Weights of a small multi-label audio tagger: log mel input, muon at rate 0.018.
Rows from block 6 of a small multi-label audio tagger, named by matrix and row number. Rows with one number belong to one channel. Each number is 128 + 24 x the weight over its row's rms, rounded and kept within 0 to 255. All counts start at 0.
Before each channel's rows are labels from the 100 clips, of 14848, where the channel reaches its highest value: "lies over" is the class under the peak; "top examples" is what is common among them. Only what is clearly more common there than usual is listed. The data: tunes sung on syllables by a formant synthesiser. In brackets: how many of the 100, against the usual share in percent.
# convs0: first 3x3 conv, stride 2 (model.blocks.6.convs.0.weight, 192x96x3x3, each kernel summed), inputs 0-95
# convs1: second 3x3 conv (model.blocks.6.convs.1.weight, 192x192x3x3, transposed, each kernel summed), outputs 0-191

lies over: silence (97 vs 29.1)
top examples: reverberation (94 vs 49.9)
convs0.72 [128 128 134 149 104  99 120 115 105 131 142 131 118 116 139 133 100 139 145 133 129 138 161 157 143 122  89 148 112 117 127 113 102 115  81 152 118 125 125 143 193 112 169 108 159 133 104  91 138 111  94 168 135 104 119 109 161 146 158 106  66 168  80  99 129 161 127  98  97 132 130 150 146  72 150 142  91 110 145 182 126 141 164 153 125 147 127 124 124 154 128 102 132 130 120 147]
convs1.72 [111 144 178 112  82  93 134  93  88 174 134  95 136 115 133 169 131 142 102 144 146  86 121 118 141 160  93 128  99 141 140 133 126 138 117 135 187 158 114  98 161 124 147 171 151 138 139 117 104  95 124 148 122 139 114 116  99 166 111 104  97 107 117 145 134 138 107 115 146 100 133 129 129  92 168 102 103  97 120 135 175 123 169 136 111 190 106 179 111 124 138 116  86 116 115  86 120 165 134 169 164 145 131 133 132 126 143 147 125 108 161  88 129  91 137 118 141 130 141 114  94 128 123 128 163 137 189 148 137 117 131 151 113 157 115 123 124 118 110 125 128 135 155 141 121 121 115 104  93 113 148 162 126 153 173 159 127 138 183 132 135  91 137  89 144 124 147 120 153 139 126  92  94  75  95 110 157  92 131 135 131 142 148 102 152 119 103 154 141 135 157 124]

lies over: silence (59 vs 29.1)
top examples: the note C# (91 vs 28.1); deep voice (53 vs 25.2); first note: F# (30 vs 8.6)
convs0.7 [175 141 146 127 126 131 118 118 107 113 141 119 136 149 146 159  84 118 156 129 116 161  52 113 130 138 145 138 178 118 109 184 128  89 131 173 131 139 102 155 143 112 150 113 155 109 119 125 158  94 115 113 142 108 139 117  87 117 157 145 114 128 141 141 158 142 129 107 129 112 116 153 114 145 121 135  87 129  81 123 139 173 111 110 138 189 161  91 114 142 147 131 120 109 105  98]
convs1.7 [103 133 120  89 163 149 140 197  91 123 154 129 131 113 172  97  89 114  77 156  88 107 148 109 114  94 123 124 122 133 122 143 132  93 137 112 127 169 128  98 103 151 143 158 140  92 131 167 113 153 145 127 142  95 112  82 106 146 100 100 113  59 109 133 161 102  86 127 158 112 108 121 105 143 145 170 140 112 118  91 120 154 130 141 124 163 151 181 136 138 128  76 124 140 106 136 123 119 122 115  96 133 117 126 109 132 111 108 113 143 105 101 138 133 105 149 120 118 149 159 155 110 145 141 113 106 130 151 158 167 153 164 106 149 121 145 124 115  87 147 107 118 138 131 145 130 165 118 175 132 131 154 164  97 185 145 147 126 110 119 160 149 141 127 157 121 108 113 112 140 109 157 134 131 111 140 141 176  76 178 149 121 130 136 141 105 137 123 117  91  92 130]

lies over: silence (65 vs 29.1)
top examples: first note: G (28 vs 7.9)
convs0.179 [140 119 105 134  88 132 156 174 158 115 153 107 120  90 191 126 126 170 150 133 104 134 135 111 131 124 104 151 151 113 121 140 150  98 165 136  93 129 167 113 157 119 125 141 138 136 111 141 126  84 103 117 109 100 120 145 164 125 167 141 140 162 134 125 143 112 102 123 130 131 146 154 100 102 120 146 149 163 169 176 153 140  70 116 122 179 146 103 119 168 131 110 101 103 124 117]
convs1.179 [ 96 105 115 115 112 143 134 173 101 147 105 131 108 129 118 115 160 141 115  94 124  92  96 124 101 142 119 146 108 118 140 150 139  98 131 116 101 172 120 100 127 134 163 162 103 117 135  94 140 137 113 145 136 108 121 150 123 122 139 168  44 120 140 139  77 125  79 133 149 121 121 140 125 119  99 133 158 122 128 111 165 138 128 171 103 123  74 133 140 110 131 141 137 182  97 116 159 126 102 160 141 160 145 123 139 152 155 101 149 100 137  75  91 128 171 134  98 173 128 124  92 137 106 127 104 146 146 171 148 120  94 142 110 127 164 143 106  49 108 125 148 140 141 138  85 154 119 137  86 151 144 140 116 143 138 125 175 205 127 140 118 140 144 142 134 152 130 165 146 123 114 100 105 117 118  91 143 138 125 123 157 138 123 145 148 123  99 116 143 109 119 124]

lies over: /o/ (43 vs 11.6)
top examples: vowel: /o/ (43 vs 16.4)
convs0.124 [129 119  83 110 138 141 166 116 118 146 140 150 102  76 154 126 142  92 139 123 116 138  97 116  89 147 161 153  89 136 169 100 115 140 108 136 123 112 151 130 104 143 166  98 148 136 130 125 143 129 120  74  71 143 131 179 135 115 155 188 142 104 144  72 127 103 138 106 124 166 128 123 100 161 115 113 135 145 127 172 155 110 139 162 116 117 149 107 127 162 116 119 116 132 132 131]
convs1.124 [ 98 143 115 107 108 118 129  97 113 130 155 152 120 126  91 150 131 140 150  76 141 116 112 131 139 143 144 148 125  97 147 174 103 113 129 108 128 169 135 133 113 127 150 146 190 139 104 136 169 188 112 153 154 127 124 117 128 132 162 153  73  92 108 132 128 112 119 157 135  98 133 151 151 119 153 183 159 131 128  80 127 136  74 108  70 130 101 168 116 130 156 112 113 151  94 135 127 127  85 134 117 163 100 114 148 161 137 130 126 113 130 117 115 158 130 116 102  87 105 105 121 110 158 117 107 128 148 149 149 152 109 120 124 135 120 110 118 145 173 116 113 144 142 177  97 137 113 149 125 110 174 102 145 103 107 169 144  94 140 117 155 153 156 159 122 146  98 108 121 135 143  92 126 173 141 109 173 116  97 116 125 158 147 127 168 151 110 134 133 109  72  97]

lies over: /æ/ (28 vs 11.8)
top examples: clipping (48 vs 8); rumble (33 vs 7.4)
convs0.20 [151 102 133 168 131 125 164  99 110 125 118 110 131 116 138 143 119  88 141  99 166 141 123 119 112 130 128 118 153 188 112 152 116 101 124  89 163 126  95 151 122 129 142 133 117  96 112 158 131 143 124  90  89 152 127 169 103 148  91 148 118 160 139 106 120  98 101 116  59  84 147 113 123 151 147 130 117 105 121 140 128 184 143 162 133 113 134 122 111 156 158 150 106 179 141 139]
convs1.20 [129 129 160  96 115  96  84 141 136 104 156 165 144 140 133 116 120  74 158 144 125  94 165 152 146 164  93 100 115  99 136 130 140 141 145 124 104 116 102 133  95 183 172 121 121 168 107 149 193 180 139 138 155 136 101 157 112 120 132 159 125 118 144 117 164 104 111 109 106 131 129 112 122 125 100 136 145  91 153 140 128 100 145  98 112 148 136  59 142 110 195 147 105 143 133 127 186 128 144 124 167  84 115 135 124 153 118 140 102 147 134 129 106 171 161 143 139 138 126 161 121 113  92 112 113 112 107  89 114 106 111 134 125 126 130 142 125 146 141 112 138 117 131 105 147 154 180 103 139 154 110 112 115 127 111  88 133 103 128 105 108 113 131 100  91 131 126 107 114 124  99 116 154 107 125 118 131 108 124 121 110 164 150 133  69 152 146 116 161 134 137  68]

lies over: /u/ (33 vs 12)
top examples: low voice (51 vs 24.8)
convs0.19 [ 90 106 103 102 147 179  95  95 206 162 143 129 105  81 162 112 107 139 114 101 128 135 113 125 107 108  99 158 118 131 137  78 136 141 133 123 143 151 147 135 161 109 136 163 139 121 150 165 140 127 133 146 130  79 142 143 130  96  72 126 134 110 139 155 149 145 147 103 127 140 130 134 108 111 107 123 160 135 140 158 158 127 110 111 153 148 139 128  99 163 149 151  87 115 100 129]
convs1.19 [105 118 192 124 140 152 137 132 117 135 114 143 147  97 165 122 140 130  91  93  94 103 108 119 134 102 158 131 106 172  94  78 113 153 132 135 136 131 149 124 117 111 162 127 155 132 142 108 123 159 104 141  64 104 100 123 131 136 126 159 137 102 166 133 121 165 135 168 126 112 120 131 109  93 130 132 138 128 116 136 130 133 142 186 134 167 147 146  78 162 149  84 127 147 132 149 129  97 120 165 134 146 117 100 171 125 135 141 147 127 170 112 117 124 106  95 147 126  77 125 138 165  82 104 131  98 145 161 135 149 131 145 108 126 164 100 116 133 148 124 133 171 125 138 144 102 126 141 129 164  98 113 134  97 180 126  96 153 119  86 114 146 107 120 103 112  88 150 108 140  76 139  82 118  59 147 147 133 124 133 158 138  82 135 139 145 154 133 106 121 147 143]

lies over: /o/ (32 vs 11.6)
top examples: vowel: /o/ (39 vs 16.4)
convs0.39 [152 115 121 120 167 119 124 131 139 144 132 148 110 106  99 132 137 135 119 142 157 112 129  67 138 155 106 167 150 128  93 102 135 119 112 151 126  96 183 142  95 140 161 113 181  98 122 143 138 116 133  88  85 135 161 128 142  88 136 101 163 152 134 105 137 114 159 139  95  97 126 155 163  86  99 121 177 106 117 113  93 105 161 153 160 149 127 134 108 137 122 136 122  91 122 111]
convs1.39 [113 134 125 118 142  71  87 104 163 172 102 130 150 133 115 123 161 128 131 114 110 170 131 138 118 109 135 139 135 120 146 131 176 123 135 110  98 164 120  98 128 132 125 103 155 160 126 144 124 201 160 147 115 100 122 114 128 104 143 107 167 108  79 180  97 127 133 135 137 144 116  93 122 105 163  94 146 100  88 110  82 141 113 135 151  78 119 103 150 105 131 144 104 166 103 143 157 129 115 139 156 133 141 109 114 133  97 104 150 137 118 103 125 156 131 130 128 132  68 101 134  88 117 145 108 107 104 130 138 124 106 137 120 122 170 146  93 155 144 148 103 133 161 145 104 143 159 168 159 119 122 138 138 143 109 186 127 158 116 105 148 123 117 125 131 124 147  91 131 144 175 112 140 109 153 131 116 157 148 136  76 163 113 166 157 128 132 122 114 123  77 176]

lies over: silence (82 vs 29.1)
top examples: reverberation (98 vs 49.9); vowel: /æ/ (37 vs 16.6)
convs0.30 [183 131  55 104 128 136 160 102 123 158 124 137 107 152 130 151 147 110 190 120 138 112 145  93 125 103 126 126 135 152  99 141 179 138 145  96 131 138 131 108 135 119 125 134  82 140 122 140 127 157 135 129  51 146 170  89 112 152 107 140 132 140  96 142 131 123 127 108 171 121 115 124 138 126 134 142 120 131 123  78  97 116 127 133 167 114 113 152 136  94 133 131 163 140 143  94]
convs1.30 [119 114 131  45 129 149 146 115 154 113 143 174 148 156 111 121 127 120 159 112  93 119 153 139 129 144 167 126 138 131 125 129  93 150 142 107 129 119  88 120 138 104 120 118 129  96 131 132 135  95 137 149 104  92 118 136 122 129 107  87 151 165 110 137 111 144 180 113 115 130 128  89 118 177 149 125 165 132 125 121  96 138 153 138 114 155 139 149 126 143 125  81 119 125 135 135  77 170 141 111 140 106  80 142 149 107 114 143 148 169 131 163 156 113 133 132  96 118 143  68 100 106 111 110 117 139 191 143 125 138 116 123 129  74  83 119 137 130 100 152 123 147 108 155 126 138 145 113 135 144 160 159 125 101 187 110  92  98  98 105 123 112 114 163 132 121 192 132 157 127  87  96 132 181 124 138  87 139 138 117 111 100 122 159 141 121 122 158 152 139 145 127]

lies over: /u/ (30 vs 12)
top examples: the note G (61 vs 27.9); deep voice (53 vs 25.2); first note: G (32 vs 7.9)
convs0.164 [152 109 135 171 178  77 139 138 123 116 100  99 141 144 105 146 119 122  82 181 139 161 160  98 113 116 105 121 128  98 170 107 142  98 115  80 127 129 133 126 118 124 140 123 110  92 139  93 133 108 130 115 140 111 135 157  83 111 158 148 112 137 121 107 102 162 162 132 164 161 150 181 151 132 106 130 112 184 131 103 123 145 143 126 101 102 134 123 157 132 154 142 112 116 106 127]
convs1.164 [144 126 133 111 132 125 137 106  99  93 115 142  82 126 104 149  90 129 149 133 166 112 166 132 111 123 148  93 125  75 160 133 158  79 129 146 155 147 133 103 147 126 130 107 121 148 134 138 178  99 116 100 135 127 139  86 135 160 128  97 122 118 141 113 143 106  97 159 122 146 117 148 121 101 110 159 128 147 117  75 164 114 138 113 143 144 159 125 120 104 174 161 133 165 118 159 142  93 131 195 134 126 107 106 142 156 112 111 101 132 140 105 149 216 105 125 121 127 101 104 120 133 140 151 149 154  91 141 129 129 119  84 113 116 103 130 138 154 119 142  98 118 150 112 117  97 101 145  87 142 131 109 146 166 148 116  99 134 126 134 122 107 128 116  91 118 150 131 135 154 184 138 120 161 139 142 137  84 113 100 167 103 137 152  97  90 141 177 122 166  83 123]